From a checkpoint of a small audio captioner: encoder activation prelu, adamw at rate 0.0021.
Rows from block 8 of the audio encoder of a small audio captioner, named by matrix and row number. Rows with one number belong to one channel. Each number is 500 + 50 x the weight over its row's rms, rounded and kept within 0 to 999. All counts start at 0. Numbers have three digits each.
After each channel's rows are labels from the 100 clips, of 14976, where the channel reaches its highest value: "top examples" is what is common among them. Only what is clearly more common there than usual is listed. The data: simulated sounds of rotating machines with and without faults.
# convs0: first width-5 conv (encoder.blocks.8.convs.0.weight, 192x192x5, each kernel summed), inputs 0-191
# convs1: second width-5 conv (encoder.blocks.8.convs.1.weight, 192x192x5, transposed, each kernel summed), outputs 0-191

convs0.111:478460487458446507411481518513426461482438454419520518503557570459467488463531563374470390476409487506494482515549458455443527509497461520551517504507477446493531442518530573473594486533432485441531502481520563583429472502468515546476485577524499417479490473524457466421528542360640492444574476425567460552513496475530421506564549521487610501625494472522420478517539417491580489528599442521415471468508500495489448495510530436365517476590496505480518538569590539532502525541443513409388542525511495484488593489517509582450477476415466445485428538456446542454436526521460467521
convs1.111:322585440569542511477428492495474469507450439618497394499357520468505588528502598514488559500462505580436412491555485508535449474489511450446529504490457497522441480486551502509481538524492536473529424560412512417530505526532536418494473484497521566548518459539473462433468481472509436491488531441449462452426551506413522427450433479549419443461534517477564565493427514508472485492395535550409444613505474518424490440533470542413450524513642437544441538539490537491482502462534505426588480490499461470455428537524548506468582449432497521433582447554465461548469517457487487510
top examples: muffled (low-pass); piston engine

convs0.39:501469490464487476457452484474458498523546454462475519607482407513532437473533413508496481442507504537471549551380559518443462528458494576529538436592485509531500469521504387499370502542462558489485443456460507562519446579511511524554524519531517414518514512487539468380465450522478545437492493618370464564459500504486483423522515420536459461426586537511476551500552501493426471592397513513530470558472571464517448494459458441472489475460447460554527542488473516511437480434416440441400604485484485542443491499454458543524465406589516467580386428537489491578572415511537487406
convs1.39:544468510486540512506542503527576536530490499525447542436439400497518545551409480533500425599453539372479579493510536472540560470517629459520464512489494416481490581461457472536310522465441529548463523373399555472530465502552505424433465414509541631400525517510508489394517514484496467525514527499547390434480499538580507487532469408466515492490495481438493386487500534536445473475511527565494506422476544554476506482485506386541419521513425490554504614483570455487487567452490564540521567561463480421545591448480515506470439495504507476498512500532558504494448487506492445494
top examples: thin (high-pass); conveyor

convs0.33:505532534532448426457406545492543507511573441452571511478496485497497556568478493529512470470627453499575499422523442411548507524482493506445445537530442507570490455509497554558424468517540514559441396464537390429511545507499556436490415538492440545540498558521489542502556526541553544489552466492460471506380540499487528481453519509406470523535393525549471525450527528510482577521574509523453450460428496501399566562488585567610446385459548575572524442435427500457543436623515462493636506556527458429570552536532420469480530516472551549481496476429506478540426511468480458552
convs1.33:552595511405498474444447517546503476476479603448401482435476466536472465557458498534569487465500323478528418499531468524440502561442515463496529496436538439421487435448399460511518363515598539432497412551565484463441493500494515502477532481389510521513483564503487504585516491544467453534465477539522472493517465439474503429483538456492515527499478527498395501454497532547583406466467435507539433521407420390542427537575537485518440470462497479573475520464528471461494413476498525450485512587500443499460588493526512356457498553475525513387492440446551507511389538498499445504
top examples: clipping; text has "clipped"

convs0.128:521503422541537540554502504522474459555458454538498424505455484622483592545528473422489563481450481453473439523467562571534548389495528497451549481530484482563376531567496482559569523573457592460606515464367521578504402462565547499484401471472415489410473514561549556534497491500573489477456548471495481550563486518524452478540458446556507491410596449356521446511531429440547461469533487585541550556480495492486499410496441485449445502575516528439522572553532531420451464471499498533476538547478507575498500464522533514442505495545364436442481510605473442530520480465513485520
convs1.128:495464488435462464439510422415522510445525531533515457453499530372428505491550527501406484585497446505541537559492545449502438539445512460449513584463519488454514489481529445473481424471447374509497576510494566476485439369555521532436501471496453471514575472571459445516444521491491504402536423540489514482493451471509449450563413478439529468471434487485503478356529445532543534498553482535502492462466444567477504513551487513472562506496444418406575395380346435475582381501514500506489451430492511564474462601428476546453517416443532455572487481497437461487497529431478493479
top examples: speed: slow; piston engine

convs0.17:494438485530440454521539413608463510478476482442546470477479518421469495427503546527450392454425497489500488479472488440475488568502533507457518588488476478562485407504621512474608486505545438482422468409486572445502562450493493486538519579469409506499504520518448470424441539432534517463557513423575557448548544509517499458530451475467466491516437520535462507449495456493564551435503407468438529443436531558586466518476470384467437568562451451564527490579542408582507442452475496471538570458538597552558478491505500369467566523377499433402462509497466589465522536510515436429
convs1.17:464515523526445455574466503493480489588529446431615473494501458491503513467438570502456540541483588526391514558514512575537451488447508502420529398419459445514440419392532479509499568434480473435441502452506563498506467532583579336458537535545562492421454456431433470411521506593456473490483516525507463468501470427454549517482461516569522551467536529590601487529454478487487493499468440543390493539489494538457502493541611408453464469431494482480535524513534494481553477411500533415565533446402481528519508543525442488399509447504516404445540441588474482486540536605459466518
top examples: reverberation; speed: slow; text has "room"; text has "reverberant"

convs0.157:534533462360529544379435517483449500415448425475539516539503533472440473629465577456464529529340573515401498479541466475393523490464512502564450462472440455489505498526486544480408524552489461476514488479461539497455428482453536554545508506606473407470548493505464489464548543443503490525460419522565504535467585514605430426505581512470468465530489503472421523517450487469583442585516401529409430457471439475488456600514416465449503452589514473423480497453494452543504395499432480471443524517522457500456565452513534531456432477470519520523404428433501483529447466522493454510
convs1.157:446493541571537479530443531455507426538440529554489475517411532493454583584431572501544536554623487568485560480503476528516530488532496482487479473517553473551475415565495512422470537568440606526490342518418573452448470529490499517439456508581528536489482537558499509505503417452519509424426555482418473579454453527525484490421505490493469448460499434410518523527501618448472549470522606469485421520520527498473534485522525593517369462560605538455512556436478501484479565432611434455576509497504482416461417590469555545596517473570532555499536500495538470447523476501548499554
top examples: quiet level; rattle; conveyor; text has "muffled"

convs0.170:478560477484479514536541538476525554474420513541545573467548598458510456471528345539494405485503514489545425461516543414439465539455510420511539501542571550555469492524489498525483541509527470466500563493489511435528552487462411526409489446397462457440494542475507564482511445504463578585478494550476628464500575448473488463547492508525547352524376467514402526491469511498459573334490495452531479525484557568489532533457503521501507524620462524485498526536511546505478491495558519580463465471505469505613419487533546483445420559591543537535508551539524548605553527487605531412
convs1.170:463503450532499508560548561466489587541524506429466599501608471458473491548475473440545522508593424485486455514482496504491457441369444320508487545543452512501497471577539463401464396493559459418482470537542409532491491547531471434468501509494516502471378493441580503644482468501460463554423472525656458424433489469450484496450556486478491519520474479558551545519417474524540457498494486517576471525466447510540548513428524525579472469442519516617494561489460511451471444485542486474483497419480470542468425580538541451486415542465600498543471523555507485463422525422455493475
top examples: compressor; piston engine

convs0.162:479454429445439495464480434506465496460496519573532473512561526460454585466485498425458461427402542523488551554497483447501500593466505633579435506504528432550478446600480488508480486555486442562480477511499497561599519420480510564559487468572410489474448426477524358532527533369481500527503442438372411465428524477456477368521473524454472494532484506509493480478459479465517537560563454537470574450489511471509419590530462469587518497530471568485497557482518505481481481492448492535336570471564514501554558519460479550488452470568444499520448477406433490482383436526512538473
convs1.162:421475463510437537577429511508489475509495466493464494439440477437461609542504507557526508580518577504516509404466436534547478505533496546556455469533566469523455457474473524433546533456404505476457523559426450461402488558560462507542493386532494550482492555560507549463546543457552532503478543501378524535460555485569524508528442549474490495441518447326466550570555501512542544451459517528475482509561412524571504478667480508505374579502472555518533506499479508460546479458471574542502547589470585466462509548468516536522508421623421520448435581482481491429465470415499470594
top examples: rattle; clipping; text has "clipped"

convs0.43:473456555484482468517504438546528559431526424475416499588490521430524471557526538541414510464419477515474467519548463528439464505479490485428531500576523511475480440562592483414538501635483525441468489431438525529533474421513513472552577509516390433456447562496475455403492580421493469452537452570595523542575606544587502454514495503442559474485540492509567565456477559466538533495560452489495504505391498457546538520508488343386523515586454441509497440525576420536516455526431467439392508499529530477476541517469555441464487508620497496508418534560551551502527535534545531437
convs1.43:504472542516405490437531496499525508563533492452556524427517446529488536499364511458456512479435551487423548562566637548543531486485483499600452506492429450483521531491503482551474563440492471515536548305465542570532465460578564389430501490525478479484508357555485486428571388493527541443475489489549435472448465565489455456497447382504405476471377508592516463498464468494460488530374525517485523474493513558475498488510541369505488491509488508459569542489507479450597498470507460452514604505467456495547458538442471524536495468476481519417545497545530410512497522551443474511
top examples: reverberation; text has "room"; text has "reverberant"; speed: slow

convs0.58:521437462578439550555517505465476489517539535427540499501516428571596553573497467488489595540466461571426470482479538533460621499494511423483545575497550583430507529525489453494457403543495526508475508474560501474584502475474531480499507537486563566511535596497422453504429373541505599522412499555505469555642461560488438555483513470426400451496506496551489574513523445494496514508462445486514497479460500459512540505469474450525540509511421475634433542532417463561494459500397395516511627592519531425469443517464418431618548513458534539484458488490484443535511413514489510470
convs1.58:553524485433470516566559585431395445570497401542467529423492500538512492454479497505569519542432596450529516451487526446511486494441470497477493407542505414510445626451486627515393479435562463464492504488567448563542534526491499470516479420541571528450516548546483494501606417514545419455506481519505493558483522504500597557406489449520469523535502525517461419510454594492511571499558565493448474477573494410500380524503512481554458448458539520472563495495491470519535567478505654516517473438397463555567518495544497393470524465553484426498464474522616505447473531579547485445
top examples: rattle; thin (high-pass)

convs0.53:497508535494480603540477467511490559507512549521508555430430525545460642439518559573441500526516524528562519439487522572541526478502546522511561631443497516575432559513417548525599493383629611488476535491468542500542548503576536509480518513533455483576589528466519497500535554462534448524613513467565544483615497574483506523540508570447516604469491578512400523444526441457487553551471511607491423519552482541574517499415477493479512465547512510466450453484531493513416560529497520514471491512567606492449593477620527469525568474474477522526530510464490600508493578492467459585
convs1.53:488476593483458573462513408362614487477506508520523386538429480475462427461521467466423489494511492496476476522467440472500527560501528497414542582427576498467488465404522436427534449453533479494454524470525587461425360470555499505461570472484558527494599429530423461505494504477498487433569518571503490490423486390618502515502404522528461405424439452535480566504443526492524466397539508534454532493476491544490500434520418492450490538599420443471601540500498450570543495443477470486504497569523468477492458622420511507504454454502555521522477442496549427506518451491510485402
top examples: quiet level; conveyor; muffled (low-pass)

convs0.108:577552431541412518500485500521497545470496492518506391425506522430444467498484479476534491600553479516513530500493440531535431562599572481539570524462478532593464413534488520516445572545533457498477505519372502477501541475503470513595513560436401531510425433475496455483512523531527414448520448462542464434489545435534572506473447461504534403558359456521596505487427559473409542410476486402519530453450444500481519513658505517553463551560526501561569475395548500495497504484496523494536486553567555552553485565556474453425495534524496474510514458446490514463514587494605392426
convs1.108:413471466475490599551507453519537494443520505460520521515518482570476506557525445548535481484453483442529328461489538545549536536436568486496547485394470614418487417473553492535573489584482506459434504613446438420506468504586482483487454502444475388531537509529476494523539509607489526490542434558446480423518426513490491521520457513515611442463476522610560581491489471460523440450534320501456490522474417468465459437450494523441520507496542501531497532465571517420449459466453610503417508532525445527483580503620458454503517521498521524443508555582502539595468482488499491519
top examples: state: faulty; rattle; reverberation; text has "room"

convs0.7:513447529500461420482523526610529542458473508548463546533487495503438452562463493483350451488437526474492506537570392447555519435500476599592509574552562541598527559456528574535562466498474493397447380527510563459500529445484498503555486568503505480467529482610534414434500477368556469509543540626534459552448526472570533425539545508480469534545539605555544488538498448481507503604522537593430446465434508498496461390431432476459506498482543561519486502483539589474469480512455461516422514476479395463581495508507465539492510484580523501489442589456503492558531542518460442505
convs1.7:388573436582633472540473537487481498568448448447523575500388524566488542566553550489561489465408494452535471412489481498543508474541563558597453525450473549470425548538482429555452493597454558556525486541488482537539443508525507475462390432536481429469536407419509475463513533462427493504585498499521551513538449543382473453439493378598504450519514486519546561479448416500475550530506545456477487587484595463357499524541550486454391512543504533567459435523460505542485551478588586452512426494514454514484553444504517516507524458502527557458505514474518472514496454571540544467
top examples: piston engine; rattle

convs0.94:528467504459457481459479427540522549470440404474485378503463504460466454572440518489410446501418527484481550482446472563450504454460481624544448434525459494480523432447506523437453520588439424402484484483564533522556513463543483514494529535534483386526504486500479474440515533411540458505549449406608498456532555487450461424500538520486574494537574502516459558442561518518549548538486477532427374476456470508485453502416476411458525468547466488490462460520472438512489497484419509469369546587441466553412615399504457543462416450463502515553375488428544559508454474573535474474
convs1.94:452444518512477495437444524515593463561443496579524454521461467535523582508403533451528574507543561500477512449467528486476502425496492490486528468554489412535497481523443469506479654509377578519478504539545474549446500482444483479464527524563443561573465511525478469424522407509487467520457599539366404579427535499507455434494525489474506489449469468546499489553475539431382468488515482451487486477535449506466444475511526488531334553458520524542508556479435524555504603450568461448529647534581462451468456538472537569503566471597455565459495453397585475528561474510462451497
top examples: reverberation; text has "room"; piston engine

convs0.142:460487578552467569479477456492572513501475492466492448528498466548524507429585478466523538447608413521569439449475512472521486463439494519454466590515511564443485468497479486485558469489588469428513486554459505538521468506615554470594547572500520595429463390473460584565537534524480494569395486550509477495530442470539617516492403498540522452467410352521529575443459601520433543477501591526461548556464550504597537487543396563562466519499514559530538500518556467453455503550469551520625494505528487515489488430584551498519458545458511394535538460427485447437488519468524498583
convs1.142:623455412463491474495462504523523487446489494430369509417448453445535468544563471594453454509466478543510447508463529508459390549419489506501545412490547491401494574423338479509443434501478474472494495531621494494534494469442443535492497477346431497497507549430505489532454538477543505515498458533411491490530461462482522463499531511411479473515477534483514464510530490480440427514469500448480403491471490411511355475472473526499490577451485485521496509501431459496532467394496436495479440609468313511529557480512506499434534582451513455414449453563455517485466476494454488497
top examples: clipping; text has "clipped"

convs0.121:519469469413490507385580484491492540470577443551530552535505523465428449530433544537387506409438553492447515574457559465481452542536530597502581449511476537499485522571548463489420517570521436477517453475431483574526560454520526545480570473574406347458601425464536456442444533405500519469472493567522496584534603516495448372574506470405522476536475505455551555510452469498458504487527447493496498470473581509485438583473525423418502571477413439509437506518474558508502500514505391425386477485505538513482511471502504557553455456565530541549395518523507457536489498503501467454
convs1.121:621512473530521532570502459481539498541477480397473586478395503461512556478486477529584469536542493436509515415534575484571518501482398550486428522420460490429473457478462526536527523454357514514545473470354544390425482552552551464547478487529560512506499441548499468444524492520481559424565474540530424475433402497565491517490459430518448468480483516506492496514463508537539527591543613545483482503491548584392490551487512452488420419475509516551498425498462464516466456512486402462600437478508532393512491545473469400534486491508448435423503502593539446594559419531475496561
top examples: clipping; text has "clipped"

convs0.124:519461497422495544481508558596463521550440517436470471413431536539485566508472564504539472419511529527459341573535430471502527494524552440447554415455475520564498525504476426517538595443447539534464493494551514463478420507467423537490512412552467493500417541492542448542486572470513484610527410441481491489562534429487472410535532496537616499602537505528435431498430467463472544476360481470457594506528469493492493473558345499443402510492454451477433518547588573438518470443507472499496534460414543549576511462516459499493544433506503536499499475504598538566538524442463466554
convs1.124:533531543543550526474459527481475529482497451520491586432516519509497534438531511478502418518614538539487497471498407488517430490507493440409581547327498516501389483579566463483606551483541501479501422505490494485501506445499505473412484478515521502532448489438516534551557479547506497432509460460461469501497526469425579467514381564471494485451539461547545503586483552597657459468615489488469524428515440496491515488609465464497562508529570499495507497496503452548508481460471560508515554484523536390429478533640426568544460436463521550578504543445464587603483464443478560601
top examples: muffled (low-pass); compressor

convs0.178:554500511504434611543477543509456490479451508516490456491493538592527471428484444487584566547474482584557518407489464527451564499475419454456473501464540521384582437505379483501563574499546509550571532539505547446531418475471554503594507490441577557468498525461475489533556445574581397488537449410454527559556382436527489502468496502502532533635486418517565501477484524513624493396445483517552552486448500442560524461617549496514527542569515583531437506467501480462503470473446553516592521543527461512459509449484553448506447480472424475500484532385551493428479527600473489481
convs1.178:562453575548393391506441477454460559552452495442392548430515511591543468482451469559458480476443495472492410516457564507452510493395432531495527459533516574445490481429519507466432395506445491390449449552536485503490601487469475583381505505446489498537521545485482435532456486458458535465521455556469498494588545435487515479534574543488434469545540502494633495552545569442471475462543430495460360453508509426508434503514486483483591523482600492511449468474438505524427418509534522552476479593467462568519517486506519599471503597429585486532507510527481554561495488432418493540
top examples: clipping; text has "clipped"; piston engine

convs0.101:505549546515440414592465468457484503530514445455511587484534532464502436483551469524494484525557393503490478455428475412403570500547454525465450466439510539490489398650476528503596453474551468535534465521447517462495493461519475450580531474534599589534417506446487488528579528460490442490489466367452454443394486441514529474454496499554526538521416410523479479464484597559450519550511494570543517516490561618631546528606521506540514476521447486560524515505490472498562597580482562591566511521576538488429570521508485505447431567484528473473435463499446509461536521393525522492
convs1.101:502489454462556512486487490515429558528432539459410574482410503568434516551478531491507442516553525483476454481484506406499459437440512434555444432474514493502398482496477471423481382463598507419581381553500507457461441472598452511474516537442448489568445499437564444543461522412491489519501417531493449430513440416500454509533559453472529524530510435606606501462602475483523432513541476520554424444516476465586552526433514513383575463477518510437434527410482525463540376448530491495396508435464475514445519504512459492418476476497484486452499456462512533582429568443491520589
top examples: piston engine; muffled (low-pass)

convs0.177:458445484450402525421532424463466512560486498549479544478478544494443498451514562608392391438484422450439540563421453478472464525592487552501538441494487427509449468526521448468471450601440440503489398426415524513544531469526459471560623513556365447529474500492497585432398501354547505415545546563535495505530548542474503454521421481510476484535498533434425479470471503508451517520568474503504554495558557512464502539537476477432466507502485482482438517501524544500551477496491451474462501411519599455553539560439438550450403376481486492538395558500440513492481545477502529552
convs1.177:545508452540514514489525474481514516547486556379587578474490490507488548478481433482598503493565571426462586442593491526566523463431427496532450471461466529450494413477511503478484498403502499464503471482426452390510507474590592469478526544470626543413484444521496515428540477606469472451532519490527386427444470480417552607563448457559523492477436490377592472497481481508533473580495508462455459473481525560500505545477579459431427462435528547466508472451475473418485490469458540564588490427375500459467481565544470598467459503529535469500564507574481521547564524479421554546
top examples: speed: slow; reverberation; text has "room"; compressor

convs0.3:497452467495504514528405529437436454472516532467521533506567401493540516549558294486492577478418501569581483506599533442466500480458482543420576499499461533488475536524551394498488493484412479463530549402470556503464478523440550440459539510503514473432454537515405375542428309543430548516479474587480456504427563550501464513363551501512478466469584513451539563483512461519497486539495550476473520501409453494458450489471501486546503498486424562546484525544596508449426538466416460450531533512487481459442511508572543498544521480556526490483458494544529500558529463607482462491
convs1.3:532557500542501610461478550478505512528539429543494403455493495552476487508518474491543536500443529529416515499536459493504538533517605437537540477531501442554500436487527503572482541415551550533488573412581534505493518482516610442450505492550480536426566470459556575390638363504544485498400566521514453467505533514602527444394474449463514506443432502440546442502472509524496499497467554529548459464430510561525460470654505438577423478474420477499537521466545405493570548430578603489508518509535468562493510458506506451513497533497542527483510446414616513490565526590537426528
top examples: quiet level; conveyor; rattle

convs0.98:513466479520478419438515507500498545486432421503419477561430515410521440408496527470369384544353526457477496525575444486525547448431468547492519511425490456533536436450509562521593546551511537473444503455466583563527509411494479486487576500531445438497473534537461468400494521425518436444468541438509511437592527456556442468472504561499522532539572545501475506477556526512499542552481418527453450512500510470452511445553483343431473477593451484470453526509502483484489404476458461409399508534447456509513563497545530522411521458420502448501369509538452486394440490449478502532
convs1.98:412541533490464459446473550478498500540433533519467528491462439554572499531488556517399508434476597545431500553591548549523544463452580429544442462580452483510552540530508480485503557496479529468556496540426472468563527473545508391430464514503494557500484444560490431361473484533494510512466565515421490471445445529464440462453467534594352502459454535542548447528437409508515443495462487418565485421538519580521485436510506538483395451468492470504437462569603500510507590420506500449545568483493442501449439526429544562460575495446499581457538449386453502522512503444542482631
top examples: muffled (low-pass); piston engine

convs0.91:511366481474486479510479534504516484439439494520514453487446458498592424560478534551441504458466542533502486537424432525524505491453439562518506495549521432565558519428509593506382444621485476438491430479588619513573502473436435502434541505565555417503467574472462533454477513437536499543582531586434490502464426469439497505492569491474450549538610501562439448502462547500440590521467488520408490471480578443414483439470529483466497476551514527506521486586505539489553492479468432405447529516503424535518497478441514542405502483465517537530465481504364334506467480486447438572
convs1.91:394558432513591501406452480495641452524498464446516507466448487514532522569476499456544536436501493382500470498557451528526552433454585537622444507497555451539478474487443494417413481526440565493557400657491458532478466476606528472519506485502473574541496482349494414459434472518434513504517495576438538497486485517444438441515472416568474405505502571453481531496489490440514393523469473450575437461460510497408478508475545573500430495493507525481339453473489512505454509462485518407554490533504439392490513461519492478527556556517486514440473531535520467487472455509518491502
top examples: piston engine; muffled (low-pass)

convs0.49:556596539492517528451461510458508450525427496522637461443517601536496505488562449487541511539620517454570446422541504384460557453458483484463544452516476479517529489456511504611492560519594498460519536539573465453502467546500557489515445533483590528461373519427465628494548499560492512475520457483570514486448579514460563503483466511450480439547431405494436503504441621503442531480511538479498486489456522580536555540504551611535453533520552581491478495504522411470519555538553574506671428517520445475627531486477524439493448549455510439489541497436494444548497547534473513550
convs1.49:555462526436518458509520494489461478434415451434362507398511461498543487506480477608488450441434450524503440551512560477402503533485519503516486441543535506486490556409412440459516408476472449378516476529593452482476476419467457532517530505422424456492519545416467380503494458458518510533448447519464535438506493475497481428466603493442526513554525542505432443492551431446498472475475428454494379457405490376526382485500423498476484541465470445476497461561467456543474463451437459490459412589420391551506513473525495476421483505404489541439481431449464545526468491433513487479
top examples: clipping; text has "clipped"

convs0.95:470519491477539514544497424518465565514509463471502533487552508474445483514534460598544526442462441541517432497387416476540548601463457567482449436550566533566440541594541506479345419454556556461463425423495546499503489524492511415481586409473504510463534528498565491449494452470457536511448439510522545484429525460431559539410563455491507578482388484516481501461487446468452539522464482532511452488504496437465508594584533489543410361434436464546453491566478518442471549501501488495452426489442479426547502508411483510571427434520392544587472449489512522530583525578589478443
convs1.95:454522522541469607526490556467587478514439580531514538466497465500528481397535394482563509546510503497591489471567538500622550496461458563525557470561463403537402540448433547513455520426467512495492436591404374538518536493475537441521512460552539485422565478440567532538536452487487425517532460532526463481459452464589503535497512496483531473477548474519528397528514552479540457602489561505589546498548471397505480449570504467514450409400480608451547601501502497407461489568520485590500506501429471468543511399496510521513489506575537432602572552557443532475476504441531475531
top examples: reverberation; text has "room"; text has "reverberant"; rattle

convs0.55:527482450382468563426504519498435498401511456463483431544511448456490481549502547461500495438474536566365489484562494516426503584405552547481548538504475485519561502525589523399514524556497392485498516442477542499483434453471556510513500486567543450478630539533445451455499464449443524491543458571618462584388532571534377404522538538435500502557464530510507491519553468488607457499520395486441508478485485516485423557523561439481537489591463439503446492524524502476491485471381423479435532559491540533448528451463532578569447478470522526531438432407520443528450431520510462461
convs1.55:514504468556503516534449504467507465518475485514513497448473509424453547438466540449499489569520524522506557459535522498527569485474466536544575382499474369587478473446550491542436540543484505510525409556408572454416526519506481443449503515593484543506515540452529530422548523463476509486430459440430437524381507495544465533493496433443418489478530472421484502528504568501531519455471637578412427570555460458449473410581531484606367539504563558556423465487431512577433504517536399486594496504484515449543390531494532432507612490570499516470548497497492464407537473505472412506
top examples: quiet level; conveyor; rattle; text has "muffled"

convs0.25:418441504505482512531436437534524538492492550441458395550612501482492422466586511556500523467487482500562546515585450540567461557515496443441611562435547568487531491410540513462595496523532527528466559509526462364461476528566421492503531492502516574548564455518438467453452496590404507469439522560525455447530470501521524519513462499584557462528453546509468533442593463545493471547456442599468529543517582510448421471394425461620490543483475428508462569532430526485481450590453445508491606496491485571417507455452542465542458553447471498527469461559535506462558431397440490475
convs1.25:619535437534432557448553489515476534522423561460452502440426485428486507517548474468442474498550415511578420537498513454570504545396517494505652493514566448416565453493544432463546583564532403475431433611524473458534479437485531439447538553458506515474501476436548515536468461448453486490494470492490462388392417500532490537500513471432488409472495426544516426410473594461535460466428451495521503528449440515575470483412445496470469539413518419539563576453594477463508442499495516472482570479505536502437533529580504475460538507483495458496538556457510506455429410413441493529
top examples: reverberation; text has "room"; text has "reverberant"; thin (high-pass)

convs0.47:563440473467534479428460501437522496516453465478433446519511410453551470502479526450464535501515526478427603524448440520511530488444574625539501498551530449400596401422512525447519521568424524505485456438494474528559476449520466464457491547487481402519461543490416502474494525398390358444497505671587441590455481481520465489506502481498501434525550551545532477449566544423465459553495479535420513502460522475496469384402542435514434544509486481424564514465505496427454594531457388461454568512516384504476480505495483489552406449505519484506440521536477464490472460509524513471
convs1.47:478387475504479550419540439463582491510537582509525606469507454562463552469468529529528486457432534449594556453527561467499480483567428505598427453547486448645560464477553462496424475506488485583529478488459514556540426492507516480540476573511453449551520446481546572384499485406462543513537413501619480444469510511488408456456508385508510463495452451489562504479480483434485465539519581464594533456451499510412472556585518441600362582508439566491448452548499515507563464481576494517460464523450444509536481524464537531526559473463472575489448422415513478465491472460503503434
top examples: reverberation; text has "room"; text has "reverberant"; compressor

convs0.9:523460519490569512482474469501485540451484566526445544553528477561496490528501441453478506560415479468490502440443477543445465391522475589588584508527515529454488481484430486512373455591500519545498470502479545521613403548529462495603435513526500472500436502519510501456477441484467485486384510631479412549368475552553535501498591495457482503446497521526513524508466570511433477594502494546467429486438531499581476413493466437498504534490521453472513567414473481551489602519456438516496499593473354499511494553548488564555443531585576513522458506591542387569537449412508581488
convs1.9:473450492517599546453537512469498472525474543487445653505462464467600526577460447637541504507431541432531604471471583430487566492530551524617457472542499425500493535573432514561410494561484417584520583508482580526557445491488430524476510457539502521499443552523506512438502457462543469446534431559512448490391515513456415486457489394500462486468473450472517446427501511531387498580494564507511513462501524491521460472507530456496473469496497635486533445467521461421582532455578559497489525573466426629450557452420493507471454494606450479488511476597507467482524501461500507518
top examples: turbine; thin (high-pass)

convs0.52:503485457417535455524527552571531451524437503485392422386439496477443517509489463560425540511503548563453490572630515463593448569467441508566532494475520454470399478507594485477382548460463512500553558465508486509446494493468520527476449488506483468541472485514545479447405419452525605538433535570493525573482582464518572441490413468362452537441467564445572456561504529471551506572413488516476476465490502504567437514480523529476466514406546361553451571489438467581502505511462435477483489456450561499451443539489481463506490583576450543474445479545573452558524477554515429478
convs1.52:429556478484522487522406512527436562526538487532478477536459577420426525471510501513513502570504523589450503501441433529563526519519566478530588545439509546420449569525530535523440394469421530592473633445536600438422499569428516432506487459513464491571613648488514543439440497614503495452519520443541495406558506473520624464469474504473531480511502499481502518496496577519431441458474490438484481498534615502503493492506478468596516474543500419543450544460489514570538551499515481528589543540537442555481467456501472455538497463508604472511460530596499521396497495594545444410
top examples: air leak

convs0.112:496436451435424404513592468578478461511565466478552425463439490389439530482513544547496471418444497512439548525503577430517471556435531479578449498466453473516512513506488564477494462640502467434416433341510582496492543454526478577505454454489477494514466424535519442468437602436559542498475454569601475431519553454554440416604491538490585512518474558527525489518535400472538573559516417543431534475455485551537440548434438458428505470563478424506511450498497502567551514453483435477403494466569623509505541488515436502471490450451537489483457512466537517514483515506468450540
convs1.112:485532513487547526513461407500483515498493442475529471551474441522479543477421532410533434583566601533461518520567354572538389441468508541494406482438476496528519490478524415425473539415482526457475505538538490541475512522536571395487518467505519469494503493521434478423502415538450497442440497492488431470523551442510590555427425517565547509504594467570540521533446580460468493452485419508517425514415521582454492490494520465422361497494432527485510497502432522531447495415426523561556502534452430434494508528584461510478600523551457510459563535658593520514513546536573543501
top examples: clipping; text has "clipped"

convs0.168:478478539539521487546567468549560554532544442475489525518501511474458391548460556580352449514440503492490512570477488543461436503611513561491606487555565567563527496513643472475563544597577454462502468553503529459557479502538563522518533474533518440459534529472453446384495516409440516451486494585517489578561592577483531466563496517453524522496490550501493520478436564494447610487545489544466466478451598552573418494542461445455472589485424467563463482509505504524543536469458394444417448505481494555537547528453563473490507501536537568591397528554500522559602554556523511533
convs1.168:584533508566434455542556581507481500521495419350548568503422520549533511508496498497535510515492536378493451471552578490514576447406490578492465417468466476413527444532481522535536603465487493489541555525414530524526499500515564472484444509536546397506474383500495412463572464520468488478464434561495448480402460513469461444467480372530447461532448535506528531477475420431504456552433539497465497558459604524493452567440524457421467399450607600544507435499477489443539496496522490477612440425495486511493481437517452402497487515506470362488471506550489494502567451513454469502
top examples: reverberation; text has "room"; text has "reverberant"; clipping

convs0.107:445548495490515552552431439472442578389467426467441455512474564470414501446518457499444512443529444533491495481487480415451516580536486571495422484574532457461566556499561542526532434562558488429468472528349507581469432469515535499491569526418407422522517562423553520484542487441562574385434490467377406524384492568528524530453461556464529474519462449459513514529477491570521486492507515499487492515453522538508557535456550492479491460446466479468463494543584517471464541474476522461467506383525492479459562549481535544548356394482529489471419599519464567494400517501493473563
convs1.107:560482539505457502462471528428453554495494543502501411480497536429464494467442425476530533447548564508444623485505486528512535585466505484543513539522517445532508564524525546505477547465530499511506464360457402531486522503549562581470551573457602542443570518595577519443525585596554561463396506510481473474419532512554486485569442538515530541449433420434522502501497518457511570514404593559500449498571491560545551484615468401591482498450595441475526546495455431461544539489432549552547446389522502459445541478444503510585413495503503504475590564520528499452572511512411457537
top examples: state: faulty; grinding; conveyor; rattle